{"norm": "rmsnorm", "activation": "quick_gelu", "moe": "soft", "expert_mlp_ratio": 1, "beta1": 0.9, "weight_decay": 0.1}
Rows from block 10 of a small model that predicts nearness at each pixel, named by matrix and row number. Rows with one number belong to one neuron. Each number is 128 + 32 x the weight over its row's rms, rounded and kept within 0 to 255. All counts start at 0.
After each neuron's rows are labels from the 100 images, of 14848, where the neuron reaches its highest value: "responds to" is what is common among them. Only what is clearly more common there than usual is listed. The data: rendered solids tumbling over patterned floors. In brackets: how many of the 100, against the usual share in percent.
# fc1: MLP up (model.blocks.10.mlp.fc1.weight, 384x192), inputs 96-191
# fc2: MLP down (model.blocks.10.mlp.fc2.weight, 192x384, transposed), outputs 96-191

fc1.184 [151 124 134 123 151  85 141  97 105 105 158 184 157 117  95 164 102 186 143 123 135 117 117 141 101 154 154 172  62 149  96 110 104 133 124 114 100 157 114 133 233 181 124 152  89 156 133 169 135 121 128 156 117  84  66  99 119 125  76 136  93 146 163 153  85  97 151  73 113 121  89  75 104 144 106 101 141 170 132 190 123 138 164  80 133 113 121 130 138 173 119 131 171  73 117  94]
fc2.184 [129 142 148 147 121 196 107 120 135 106 148  71 132  82 129 158 113 122 134 173  77  72 153 125 144  92 102 149  87 107 105 126 206 120 114 127  92 119 102 129  81 183 179 175 131 134  88 116 205  82 124 138 103 169 113  94  69 128  86  76 132 119 126 152 129 148  97 141 171 111  90  98 162 121 117 100 102  81 119 135 131 117 127 149 164 139 118 169 112 119 169 144 118 105 127 116]
responds to: chain link (25 vs 9.6)

fc1.48 [160 110 125 164 116 139 113 104   0 197 176 115 104 142 137  92 119 117 128 171 150 123 132 163 119 110 180 116 131 121  77 141 120  98  79  96 141 119 107 134  67 141 118 119 113 139 124 148 173 153 147 157 131 131 149 164 133 147 180 155 138 114 134  97 123 130 157 128  88 163 108 133 122 146 191 120  83 103 152 144 148 141 136 116 101 129 133 164 144 120 197 123 138  99 110 119]
fc2.48 [ 94 127 185 146 191 112 136  66 156 139 176 123  92  95 110 108 154 139 141 161  82 102 184 128 160  97 143 120  92  95  93  61 112 109 110 139  59 119 140 107 163  46 193 146  97 150 141 120 105 113 173 130  89 128 152 189 103 159  82 112 135 108 129 138  86 160 148 114 169 122 104 116 118 125 200 111 128 123 131 107 180  90 186 146  98 105 174 118 120 190 106 213 150 146 129 120]
responds to: egg (25 vs 9.5)

fc1.253 [ 98 137 187 149 116 145 119 151 143 185 132 116  89 216 129 142 152  55 125 147 123 103 119 218 117 148 178 109 123 177  46  99 137  66 122 104 137 124 127 113 103  90  91 113  79  68 120 186 141 156  99 163  91 172 115 135  83 139 133 135 144 121 136 113 112  93  81 127 151 148 127 115 134  94 128 139 163 148 173 127 141 128  58  82 137 100 130 170 147 102  87 115  96 109  73  73]
fc2.253 [130 111 120 142 144 119 137 129 118 123 164 164 169 105 112  63 133 116 192 129 112 155 121 182 144 148 106 125 153 106 115 113 144  97 107 109 134  79  19 119 188 170 129  86  92 143 136 201  97 108 123 152 128  94 135 146 106  99 147  85 138 140  86 154  90  60 155 186 108 116 140 144 149 109 111  96 111 131  75 125 169  86  99 138 118 128 132 151 109 120 113 110 107 114  90 137]
responds to: count: four (48 vs 23.2)

fc1.242 [128 122 133 145 118 163  80 130 117 193 228 169 117 120 119  67  74 130 122 175 107 153 200 149 179 145 192 158 113  96 128 147 106 141  97 138 114 165 124 106 122 113 124 136 168 227 145 135 170 114 137 136 146 120  89 131 115 125 120 164 124 142 151 125 102 149  92 137  88 138 113 126 147 136 155 121 155 161 192 114 171 128  89  78  98 179 122 151 102 105 138  71 123  88 109 138]
fc2.242 [101 120 100 157 132  75 142  32 162  64 148 156 138 154 151 135 148 131 163 140 190 143 150 121 165 149  96 188  93 101 146 190 121  90 137 146 131 122 116  94 168 103 106 192 138 104 152 167 125 109 102 184 124 149  84 127 112 108 127 115 115 121 171 109  77 228 128  92 143 125 116 138 151 147 141 136 160 198 154 121 118 113  86 117  85 118 136 148 114 178 137 117 106 130 201 138]
responds to: pink object (41 vs 18.8)

fc1.319 [171 124 117 112 158 108 150 125 112 112 137 198  94 152 132 137 190 145 118 113 118 169 168  90 149 102 113 145 121 178 109 138 105  84 140 141 149  62  88 146 129 151  95 101 106 140  72 132 145 150 115 135 132 144 142 126 137 187 157 162 135 130 113 182 105 116 113 157 136 114 127 146 164 131  50 164 125 160 157 123 131 140 167  99 128 113 157 151 120 189 152 149 104  92 145  90]
fc2.319 [110 103 239 149 141 125 141 132 150 146  71  90 122 145 128 168  75  85  67 187 150 170 123 190 125 129 125 104  96  75 124  90 120 131  99 123 153 127 180  91 118 133  91 118  95 104 143 163  92 126 133 141 107 112 113 165  62 137 155 161 144 121 152 174 165 140 178 109 131 157 117 135 132 127 121 181 124 127 124 135 134 119 169 188 130 158 133 158 110 119 139 158 114 119 113 149]
responds to: cube frame (29 vs 9.8)

fc1.323 [163 127  95 140 123 158 130 136 103 159  93 164 130 151 112 113 108 188 133 122 171  93 101 167 145 157 154 169 149 100  61 116 118 126 102 155 179 124 149  89 139 128 132 107 136 116 131 135 118 114 117 149 113 147 153 165 135 193 178 154 110 139 113 176 190 115 153 181 204 108  86  83 169  93 113  63  90 126 148 119 133 146 144 162 167 111 179 129 164 127 156 146 158  50 165 141]
fc2.323 [112 175 173  95 205  83 155 129 163 200 118 130 123 130 191 152  83  11 111 170 145 119 124 147  89 139 120 158 152  93 115 126 117 113 124 145  99 163 156 122 150 150 100 147 125 154 105 170 143 121 195  95 139 115 130 134 191 108 139 125  67 119 134 141 139 119 158 158 150 103 116  27 130 111 142 167 123 130  92 124  85 148 145 126 120 135 127 170 144 121 157  64 136 187  85 112]
responds to: count: four (48 vs 23.2)

fc1.179 [118  94 132  56 140 114 126 146 189 149 148 124  53 184 163 179 156  89  93 137 138 104 146 146 141 105 100 135 120 185  83 120 127  85 155 142 157 103  99  96  37 124 139  75 108 134 141 154 167  86 115 111 161 112 126 123  90 126  80 129 158 124  64 101  98 134 119 127 125 169 136 110 151 134  99 176 130 123 162 118 136 161  97 190 144 113 128 162 146 126 186 141 108 156  81  59]
fc2.179 [150 100 110 107 117 167 159 126 126 116 149 173 115 123 168  61 151  74 132 108 121 122 113 118 158 146  84 109 118  70 137 140 162  65 170 125 146 110  69 143 110 121 218  71 115 149 126 138 129 127 103 133 114  84  78 109 120  84 162 162 109 134  96 119 125  94 126 164 144 131 141 116 105 137 116  92  99 121 181 170 163  39  67 136 162 126 162 121 109 104 102 107 110 138 138 118]
responds to: grey object (45 vs 19.3)

fc1.123 [159 155 156 116 136 108 101 124 137 153 124 114  71 110 184  93  95 109 141 142 127 137  27 126 157 131  78 113 117 114 134 135  82 156  86  96 193 132 117 105 161 177 133 108 149 162 139 159 168  98 159 177  96  97 155  57 151 114 149 176  77 134 121 116 105  91 125 146  87 151 123 146 130 127 108 169 115 162 101 159 130 182  97 113  93 139 109 164 214  84 112 132 150 140 151 201]
fc2.123 [164  98 133 105  94 112 118 131 121 144 156 170 185 113  65 156 106 104 132 130 139 138 132 151 131 142 135  90  89 150 116 151  99  75  87  87 161 132 146 131  91 175 146 154  97 100 144 149  43 158 155 181 188  83 204  96 145 135 167 152 157 115 101 189 199  75 165 162 135 188 164 132  90 132 173  98 143 144 119 149 115 119 110 137 118 140 129 145  68 120 143 104 106 101 139 159]
responds to: light from the left (69 vs 24.9); count: four (47 vs 23.2)

fc1.303 [128  89 157 133 110 111 159 145 137 116 106  49 137 150  71  78  98 207 166 146 107 199 104 138 146  86  84 166 135  94  92 157  76 161 187 152  55 122 137 158 143 170 134 155 137 136  73 157 107 118 109 141 120 165 112 170  85 127 132 142 158 138 165  63 102 167 140  49 179 122 138 102  92 145 125 117  81 121 149 110 128 107 141 105 161 120 132 110 106 136 125 125 135  71 108 201]
fc2.303 [130 155  75 103 156 164 149 118 131  94 147 109 157 118 104 167 128 128 163 149  91  73 108  97 120 136  82 191 127 138 135 145 145 179 105 115 137 135 163 169 234 100 114 127 146 126 144 188 129 161 116 186 104  89 129 118  82 165  82 115 130 144  95 110 217 131 155  74 127 140 184 186 128 129 143 133 117 188 192 111 156 195 104 140 143 157 125  66 136 145 116  95  92  94 121 126]
responds to: light from the right (50 vs 24.8)

fc1.141 [129  63 138 148 165 152 152 108 131 130 135 180  98 142 155 152 177 142 106 151 192 175 139  87 130 137 130 149 135 104 133 167 111 169 130  79 142 101 145 170  79 132 139 103  71 123 137 126 170 133 146 150 136 195  92 122 135 181 108 138 144 140 170 163 106 111 153 129 115 145 140  72 134 114 160  51 106 143  75 125  86 111  74  77 140 139 127 120 119 108 113 114 129 147 107  92]
fc2.141 [ 83 177 207 130 126 143 113 133 142 129 126  76  98 108 128 165 114 112 125 121  80 115  89  88 142 120 108 151 161 129 103 114 120 196 103 106  64 120 142 129 127 160 164 180 153  85 115 122 132 208 127 124 136 112 104 122 100  81  96 115 153 133 134 102 104 105  92 124 166 145 114 140 104 160 125  36 131 182 160 140  97 138  99 124 109 111  92 115  89 125  80 100 146 159 110  83]
responds to: light from behind the scene (51 vs 24.9)

fc1.347 [120 142 125 115 145 129 127 117 138  99  95  79 121 153 160 167 194 151 133 167 157 154 192 136 184 145 130 112 106 100  85 133 146 124 133 144  82 100 122  82 100 118 140 118 157 167 168 131 185 145 127 128 153 145 116 131 140 103 172 129 101 160 131 118 148 176 123 116 132  97 115 169 104  82  92 135  58 138  98 123 138 145 171 128 189 159 188 170  76 165 109 187 114 107 124 127]
fc2.347 [117 154 130 133 139 123  73 144 126 123 111 117  76 103 121 113 133  75  62 148 107 105 112 125 138  82 161 115 110 114 107 133 168 136 176 111 128 151 128 132 136 128 131 115 114 152 135 132 142 195 140 159 138 102 172 143 106 190 109 180  93  77 138  82 169 105 117 129 116 118  92 116 114 117 135 207 139 213 151 146 170 162 153 181 216 162 108 117 139 133 142 142  53 119 129  66]
responds to: cube frame (30 vs 9.8)

fc1.381 [136 204 144 109 158 174 161 107  98  84 120 217 148 130  84 131 116 107 138 132  99  62 164 119 149 143 111 150 151 116 178 119 202 137 119 142 160 160 126  87 181 111 140 100 161 152 154 134 122  92 131 166 104  91  75 102 125  57 190  98 136 152 160 101 121  97 142 138 113 161 135 179 109 180 138 104 142 115 131 163 137 188 149 124 193 182 123 129  79 101 137 158 133 128  57 141]
fc2.381 [138  64 154  99 121 128 159 188 152 136 116 156 123  97 126 105 113 136  92 106  86 118 154 111 136 117 120 177 154  97 109 125 125 129 181 106 125 211 102 115 171 149 112 143 101 104  99 123 143 144 161 154 138 123 135 110 111 150 140 152 121 159 168 109 133 193 131  72 144  76 149 100 119 118 129 172  69 101 125 121 123 135 142 138 115 143 129 158 151 177 104 136  81 112 116 177]
responds to: count: four (54 vs 23.2); light from the right (51 vs 24.8)

fc1.64 [134 124 106 126 127 131 137 118  88 150 143 115 100 136 116 158 137 149 204 104 100 154 165 105 140 162 115 133 116 157 216 205 102 154 110 130 161 127 115 155 145 146 184 146 153 141 113 138  89  95 105 116 137  91 109 120 143 114 144 136 149 123 136 184 194 131 234 133 147  94 137  20 148 145 108 146 120  78 181 126  99 138  95 141  99 120 129 176 162 110 150 156 117  62 165 122]
fc2.64 [126 162 157 125 137 132 162  73  85 169 124 111 130 126 147 140 138  99 135 138  92 103 147 200 116 132  83 188 144 114 143 129 115 122 160 126 156 110 102 159 139 132 113 168 126 128  59 150 131 126 156 142 146 166 132  96 130 143 106 130 109 129 127 172 119 156 107 161 109 122 114  99  92 141 148 134 130 114 144 179  64  99 125 157 109 111 129 106 136 113  81 149 168 235  98 120]
responds to: count: one (58 vs 25.8)

fc1.272 [150 118 123 112 128 112 121 159 151 107 107 140 106 116  88 113 205 154  86 154 141 112 187 118 113 112 210 173 170 161 117 159  92  74 104 134 121 145 111 198 110 201  73 111 121 128 141 160  88 158 149 126 154 112 140 141 150 113 144 166 133 134 103 165 125 179 106 121 155 135 113 100 177 146 127 177 194 157 139 142 157 121 134 111 197 135 150 119 145 145 117 201 111  55 124  44]
fc2.272 [148 154 110 109  80 102 139 161 122  51 139  63 123 142 108 125 134 142 116 150  67 122 133 134 201 112 115 140  90 128 137 137  77 120 135 138 109 125 118 125 110  84 174 100 101 162 142 116  94  96 128 135 153 164 144  38 144 159 109 159 148  69 109 126 153 144 142 161 113 147  81 127  96 109 135 125  97 107  59 171 162 147 104 184 185 115 109 169  49  90 126 101  71 144 129 134]
responds to: cube frame (70 vs 9.8); largest object: cube frame (35 vs 3.8)

fc1.234 [ 97 112 155  57 116 123 125 137  74 152 108  92  87 130 118 121 109  95  77  79 126 109 115 144 159 162 102 118  92 114 131 164 137 158  70 140  84 119 109 138  37 127 141 135 109 187 180 145  74 122 181 119 120  96 103 154 162 151 136 100  94 125 156 174 119  44 130 123  68 123 114 160 136 186 115 112 147 114 173 130 123 136 111  81 119 158 167 104 195 125 124 118 211 126 146 132]
fc2.234 [184 159  95 152 153 107 136 140 167 115 184 146  87 171 128 120 117 135  70 144 125 142 161 127 111 177  89 125 109 143  93 128 118  92 102 124 148 117 158 132  96 122  83 169 117 120 162 127 136 155 101 126 146 190 146 184 111  91 106 133 106 184 129 112 145 121 115 103  46 123  72 133 121 158  81 110 144  48 121 166 164 134 108 219 128  95 155 164  65 161  81 105 144  96 148 140]
responds to: count: one (68 vs 25.8)

fc1.174 [130 139 157  49 218 114  78 166 110 187 144  65 141 169 100 121 119 140 147 168 190 100 185 111  63 141 174 116 104 145  88  91 132 147 120 142 116  87 158 150 109 101 122 109 137 185  99 165  93  72 126  66 157 161 110 153 117 124 135 129 101 110 165 167 131  68 118 115 190 135 130 178 158 192 127  96 138 107 156  86  98  72 142 130  93 186 104 123  84 156 128  95 136 144 102 105]
fc2.174 [164 121 139 116 119 106 150  89 120 134 138 117  86 138 121 164 156 142  77 115 187 180 105 159 122 142 151 146 144 181 136 116 149 144 120 148 104 134  97 135 149 152 138 158 156 122 127 136 126 181 151 119  77 102 121 111 116  92 187 140 142  93 127 172  94 135 147  64  71  97  89 108  99  94  88  79  75 125 138 104 121 142 151 177 124 159 142 143 107 162  80  99 123 138 180  80]
responds to: black object (45 vs 19.3)

fc1.267 [133 166 165 162 159 142 144 180 150  85 108  43 118 162 111 128 188 125 145 160 118  56  71 143 150 165 169  25 104 122 116  91  91  97 127 120 117 105 128 132 160  76 145 119 144  82 160 153 146 122 115 123 105 175 120 104 165 150 126 103 161 130 131 188 142 113 153 124 171 147  91 100 125 126 111 100 149 147 129 109 179 165 151 107 131  78 152 168  93 149 104 107  83 108 127 103]
fc2.267 [169 107 136  87 116  74 148  72 147 113 117 122 114  77 126 115 217  88 137 149 151  79 102 121  95 166 136 140 140  91  92 102 165  93 140 125 103 104 150 139 131 123 119 149 137 130 138 139 107 125 158 133  77 123 135 138 144 183 154  83 127 122 129  90 165 145 174 186  50 157  90  61 137 142  82 173 152 123  87  81 118 161 117  75  82 111 115  98  95  92  71 133 109  52 110 169]
responds to: white object (49 vs 19.1)

fc1.271 [123 107 140 111 148 157  91 131 108 189  91 113 144 127  53  99 137 143 113 136  63  46 129 127 115 207 135 176 126  97 180 118 110 119  70 146 139 125 146 202 149 134 136  58  73 116 116 119 112 141 125 179 173 159  75  79 148 125 149 137 101 159 153 132 119 155 134 134 116  89 117 182  99 106 126 112 148 167 101 195 145 128  81 101 103  95 119  94 144 126 159 119 133 181 107  92]
fc2.271 [105 148 114 193 113 101 165  80 135 112 111 165 144 146 130 172  91 116 139 109 145 131  78 129 154 147  89 163 186 122 161 110 130 130 109 134  97  70  96 142 142 117 115 127  84 128 144 127 154 198 127 116 146 114  91 104 125 175 142 113  95 101  64 125  83 169 174  87 128 108  64 137 137 146 175 132 170 241 130 105 150 143 157 167 109 111 131 100 116 113  81 130  93 106 131 125]
responds to: white object (40 vs 19.1)

fc1.230 [136 184  83 147 169 125 143 137  98 115 131  74 139 110 159  93 139 123  94 179  83 112 126 129 151 147 115 126 127  96 100 103 156 144 108 125 133 174 138  79 155 129  76 162 152  75 124 116 134 187 152 101 168  86  99 114 135  92  94 140 194 135 183 175 105  99 157 121  68 159 110 142  53 168 115 146 124  89 148 151  95 145 152 121 102 102 118 114 167 117 109  69  79 127 111 120]
fc2.230 [121  61 120 135 127 137 169 123 166  99  84  77 181 145 108 106 152 142 181 141 151 128 173 119 163 157 122 147  71 111 155 139 121 106  95  89 155 140  58 103 171 121 127 123  96 165 193  71  77  91 130 154 133 127 123  89 154 164 109 142 165  95 195  87  62  93 145 105 159 118 106 165 152 109 141 142 183 132 143 138 100 101  97 164 145 119 182  64 136 165 102 159 163  87 156 125]
responds to: teal object (41 vs 19.2); its colour: teal (26 vs 8.5)

fc1.76 [158 200 164 143 124 112 197 122 111 111 104 136 146 162 137 132  55 104  90 100 117 165 117  88 177 123 101 144 101  62 124 104 156 103 152 106 104  97 140 116  92 116 214 122 107 142 128 134  87 121 164 150 132 131 158 126 108 123 170 143 149 131 162 117 126 162 140 147  77 164 114  64 109 226 156 174 156  81 122 138 171 102 150 110 172 134  99 134  81 126  86 134 119 106 104 121]
fc2.76 [ 98 171 100  91 124 204 126 155  86 141 204 102  93 121 114 113 100  89  74 148 119 146 105 140 136 147 101  52 111 165 177 139 134 119 202  87 138 123  83 146 131 150 112  98  57 115 160  85 115 202  97 138 103 167 151 124 166 162  63  84 123 141 114 142 184 101 138 100 110 151 109 116 144 136 155 159  90  95 171  86 123 134 174 109 158 106 141 117 156 108 158 102 139 155 153 153]
responds to: light from the right (52 vs 24.8)

fc1.371 [134 152  66 160 136 175 110  80  84  88  74 100 117 102 100 145 129 124  95 157  91 155  92 118 122 179  50  80 101 153 160 143  89 110 133 115 141  92 155 106 165 124 148 167 100  69 172 135 146 130 160  86 136 114  85 126 102 141 135 144  54 135 119 122 142 130 112  66  96 141 136 115  77 158 125 133 127  58  85   0 128 130 133 129 131 130 142 148 124 127 133 174 126 115 111 138]
fc2.371 [140 124 124 152 179 112  82 134 110 122 108 109  44  61 114 126 100  56 112 140 161 151 124 137 155 154 127 149 137 166 129 126 151 132 164 205 170 118 102 152  99 127 140 141 126 178 133 138 147  52 139  95 134 124 126 132 178  67 131  96 113 131 125 120 101  95  85 154 116 133 128  58 152 120 141 188 113  85  85 134 107 183 123 137 146 155 164 219 134 117 161  76 155 104 176 144]
responds to: teal object (41 vs 19.2); its colour: teal (27 vs 8.5)

fc1.130 [144  97  89 148 107 157  97 124 201 125  56  96 140  95 101 169 117 118 158 161 121 148  20 109 102 171 153  98 114 170 144 132 169 150 133 155  93  90 119 136 123 178 137 124 121  49  98 136 111  69 150 166 166  87 149 139 149 144 111 104 160 127 117  90 114 145 104  88 156 149 116 186 132 147  98 111 151 114  86 102 141 119 177 160 105  70 113 160 109 111 132 140 141 162 111  74]
fc2.130 [147 129  79 145 124  73 131  90 109 104 115 125 121 165  68 118 127 162 129 117 120 128 173  73  94 170 162 157 149  84 101 151 119 133 149 114 134 168 142 142 154 180 149 176  99 174 116 149 122 113 187 158  91 135 107  89 110 137 196 120 131  97 195 151  89 132 113 135 112 132 108 113 137 172  72 180 134 135 116  70  96 152 110 118  96 108  95 133 146 125 135  86 141  87 182  59]
responds to: teal object (39 vs 19.2)

fc1.47 [154 147 199 167 103 132 141 114  74 125 134  89  91 128  82 123 115 104  93 113 131 136 108 115 120 165 132 161 130 138  83 112 149 195  98 115  96 213 133 121  72 139 111 129 123 152 157 106 169  83 181 152 153 113 121 110 136 104 121  96 129 187 165 135 169 138 134 103  83 123 149 157 192 159 142 167  95 105 117 168 128 119 100 103 112 156 176 194 118 108 132 187 162  74 191 128]
fc2.47 [ 71 101 106 177 117  93 198 122 104 115  85 122 112  88  82 174 119  99 140  87 134 179 112  35 165 146  73 101 123 145 101 186  55 184 118  90 107 119 134 144 137  69  63 153 129 125 117 144 132 154 130 128 143 139  64  98 147 177 136 125 193 146 143 163 170  83  89 126 143  86 112 106 114 120 141 153 126 200 155 125  82  97 158 163 120 127 120 161 108 165 122 176 123 119 175  99]
responds to: count: one (65 vs 25.8)

fc1.360 [143  69 154 141 140 112  97 149 102 106 182 126 121 112 172 122 114 113  73 124 120 188 173 146 219 173 117 142 134 155 112 104  81 105 140 122 123  80 121 129 107 119 133 145  93 133  60 115 141 165  91  98 114  67 145 123  69  74 145 141 150 141 147  95  68 155 171  98 124 175 170 170 226 156 138 144 130 134  59  49 111  99 122  93 124 100  68 131 173  91 153 137 152  88 104  79]
fc2.360 [ 96 128 157 166  84 105 130 137 170  95 117 152 165 105  62 121 119 135 117 116 112 172 131 150 104 117 186  89  54 139 122  81 110 134  97  77  87 183 113 141 195  87 124  76 169  72 141 112 108 137 161 167 151  87 115 123 137 175 193 196 103 124 114 144 121 100 163 129 169 163 196 111 123 128 135 172  56 144 186 130 130 123 141 117 155 130 107 103 122 118 130 101 142 116  61 128]
responds to: green object (51 vs 18.4)

fc1.102 [ 73 130 151 152  81  92 144 133 111 133 115 158 171 118 114  99 121 138 114 144 154  74  85  95 134  88 107 165 165  75 128 118 120 113 121 160 148  94 139 100 164 144 127 154 136  90 114 108 169  95  88 114 158 110 167 146 151 153 155 109 102 128 204 110 139 167 115 135 131  71 159  92  93 143 116  93 134 156 146 112 143 139  73  96 165 133 159 100  91 142 113 134 131 148 124 123]
fc2.102 [135 145 146 149 125 135 104 139 138 120  94 142 175 134 158 216 157 177  70  78  53 125 141  57 155 153 116 115  39 165  67 146 170 205 135 117 172 132 137  96 155 134 117 130 129 126 110 100 147 244 167 112 121 105 143 116 194 126  71 128 141 140  87 120 134 158  93  73  65 131 158 123 132 143 129  99  95 181 182 123 130 121 153 116 120 172 108 122 127 170 122 168 126 129 187 106]
responds to: light from the right (62 vs 24.8)

fc1.358 [127  74 136 113 133 138 135 139 158 165 148  30 139  95 131 109 162  81 141 108 164 147  65 115  67 143 154 101 106 195 132 135 120 132 126 167 120 105 142 114 125  95 126 118 103 185 110 128 162 194 130 164 101 144 152 126 157 212  77 149 142 176 150 210 129 175 147 202 145 134 152 108 130 110  71 187 147 134  53  73 135 125 146  98 119 168 109  71 132 147 129 161 130  75 165 158]
fc2.358 [146  86 152 107 136 162 134 123 118  92  92 158 195 111 142 102  93  89 155 181 128 135 151 116 192 173 113 164 113 101 130 133 147 109 108 109  82 156  84 166  80 155  89  78 132 134  81  97 136  64 130 123 123 130 140 136 178  72  98 145 155 135 127 139 114 107  86 173 105 180 191 141 119 152 123 112 156   9 105 125 117 175 129  67 123 113 108 127  91 117 112 130 145 147 131  73]
responds to: light from the left (56 vs 24.9)

fc1.109 [ 57 172 209 148 132 235 155  90  84 161 139 147 133 136 101 114 131 112 132 139 164 119 108  69 112 103 123  80 122  84 134 128 141 126  75 177 147 189 122 159 116 104 112 100  98 125 127 135 185 150 113 107 112 164 132 149 100 117 155 113 109 136 148 103 153  69 126 119 153  89  78 112 126 195 183 119 138 160  80 157 128 148 143  89 177 135 131 129 110 147  84  70 163 147 140 143]
fc2.109 [156 101 126 113 104 120 181 173 139 109  96 173 149 128 110 139 124 119 154 190 134 135  69 110 144 138 149 122 119 145 128 146  74 187 114 168 167 109 114 114 156 154 175 144 122 107 125 135 158 109 197 121 168 142 134 106 183 102 160  87 106  91 131 129 131  43 107 141 154 123 117 182 149 105 147 116 167 127 142  94 126 123 136 129 143 177 154  86  97 192 124 112 144 153  99  90]
responds to: green object (38 vs 18.4)

fc1.82 [101  84  93 116 129 123 113 155 182 163 127 167 169 105 131 172 166 164 137 105 150 154 118  86  66 148  88 121 120 130 134 130 119  84 155 113 109 168 128 137 139 101 186  88  94   0 131 158  76 127 104 211 121 129 132 106 170  88 126 113  82 136 100 135 183 146 161 125 136 169  95 122  61 135  91 120 127 120 103 121 163  72 110 137 174 128  86 161 206 150 133 133 124 136 104 125]
fc2.82 [113 146 130 116 129 175 107 111  63 126 110 138 212 110  98 142  74 151 130  67 123 206  98 117 124 130 187 138  89 131 158 132 183 131  92 146 160 112 106  88 129 132  88 141 103 111 173 164 104 168  77 184 153 129  82 114  88 128 131 113  93 123  76 113 133 111 142 163 122 123 156 163 147 130 131 135 164 134 111 119 131 111 153 153 115 147  94 126 124  34  91 130 157 187 163 123]
responds to: pink object (39 vs 18.8)

fc1.279 [189 101 143 122 104 114  57 157 128 131 211 124 174 111 129 121  77 111 155 186 110 134 121  98 149 123 136 141  96 132 109 174 100 195 129 144 142  92 131 139 175 166 161 145 162 137  95 145 138 151  65  97 146 140 146 131 101 179  82 112 217 143 100 136  88 152 117 130  82 116 122 118  95 144 104 181 154 105 110  46 149  99 140 118 107  81 136 159 118 133 169 134 138 192 103  78]
fc2.279 [131 117 142 178  91 141  95 115  98 118 211 159 122  89 112 115 125 121 143 184 149 123 112 142 121 134 154 196 163 151 136 150 155 151 133 134  78 102 130  86 131 137 179 141 155  73 132 105 130 167  80  82 138 124  23 151 133  85  92  90 152 123  86 142  53  84 133 134  87 122 113 167  99 133 143 156 139 159 172  86 133 152 133 179 125 100  37 123 123 135 118  72 173 106 174 112]
responds to: cube frame (31 vs 9.8); spring (30 vs 9.5)

fc1.212 [154  64 140 162 148 130 110 143 111  96 197 175 130 122 133 188  71 117  98  90 135  73 139  71 137 114  84 156  66  90 117 146 120 142 137  80 161 124 113 139 107 132 146  97 111 109 127 140 176 134 150 147 145 121  72 132 121 134  93 127 142 160 122 149 138 146 140 213 132 130 153 110 105 174 126 122 134 172  69 127 172  87 180 137 142 110 121 111  94  79 103 137 107 160 112  66]
fc2.212 [112 168 185 146  82 116 127 141 187 137 204 122 128 128 114 153 149 122 122 110 141 134 140 124 132 153 159 111  93 151  92 135 116 160 147 136 154  94 106 154 202 195 127 111 133 193 103 104 111 175 123 156 122 118 167 186 155  91 168  90 125 137 131 163  88 107 104 141 166 140 118 113 135 111 149 182 120 150 109 153 113 108  94 116 116 124 101 110 142  69  96 100 119 107 144 166]
responds to: count: four (53 vs 23.2)

fc1.187 [198 132 177 104 190 118 128 149 158 125 159 118 176 113 108 104 162  97 147 144  52 120 119 113 166  71 135  97 148 153 109 129 117 111 131 228  96 159 119 143 112  98 108 136 171 191 119 137 146 159 115 136 112  70 103  61 147 144 105  58 153 148 140 104 118  77 141  80 110 106 128 185 119 141 113 158 191 120 168 160 145 116  90 152 130 130 160 170  97 106 109  99 138 119  99 166]
fc2.187 [ 65  99 125 186 162 167 168 142 138 155 137 133  84 100 136 112 166 145 155 135 134 131  82  81  60 117 152  91  40 127  90 130 126 119 113 174 116 175 150 149 135 130  85 124 116 109 133  98 139 108 118 167 145 148 129 113 114 183 140  92  99  60 123 108 200 194 164  97 145 128 144 145 121  94 143 134 214 132 136 142  81 161 140 110 103 182 162 177 112  89 113 108 127 159 162 130]
responds to: count: four (47 vs 23.2)

fc1.289 [ 89 140 127 128  72 111  87  82 154 116 142 169 157 123  94  98 105 106 224 129 152 118 109  95 181 127  69 102 138 138 122 129  92 114 116 158 169 131 118 149  91  85 164  73 122 112  70 163 157 118 106 128 101 141 109 118 178 139 126 199  86 132 139  96  97  93  88 116 124 135 147 127 113 137 137  78 110 150  66 123 117 116 171  84 102 109 113 124 146 156 105  49 141 168 121 124]
fc2.289 [107  95 132 152 145 159 134 132 137  93 144 128 164  94  58 196 102 141 104 112 119 198  91 130  98 153 128 179 108 150 153 125 168 154  95 133  86 110 125  82 121 148 165 185 120 159 107 162 128 143 164 123 126  84 111 150 151 100  98 124 136 123  67 108 127  57 170  61 149 168 167 207 135 103 149 101  96 138 183 118 152 123  86 141 117 158 142  95 117 123 153  84 145 141 139  70]
responds to: light from behind the scene (61 vs 24.9)

fc1.158 [120 184 151 118 140 195 126 116  73 119 157 107 109 119  70 122 153 212 121 123 103 151 149 100 137 122 139  89 136 169  84  83  92 110 109 133 104 114  68 194 146 136 120 102 112 140 169 132  94  73 112 232 143  92 124 110 155 125 130 160 123 135 131 137  92 180 106 104 131  95 143 101  65 153 131 148 147  69 111 150 159 154 131 121  81 114 165 103 103 168 161 143  78 126 167  94]
fc2.158 [106 144 139 126 100  91 107  98 149 160  94 144 145 154 143 152 122  99 194 121 110 100 105 112 191 173 141 106  77 136 100  56 127 134 164 140  66 133 164 173  72 103  97 171 156 141 117 159 127  83 176  65 155 136  75 123 144 148  96 149 133 121 103 171 109 153 148 116 102 142 101 101  60 112 121 148 224 128 113 117 141 144 119 184 111 120 189 106  88 114 129 109 109 128 118 154]
responds to: light from the right (50 vs 24.8)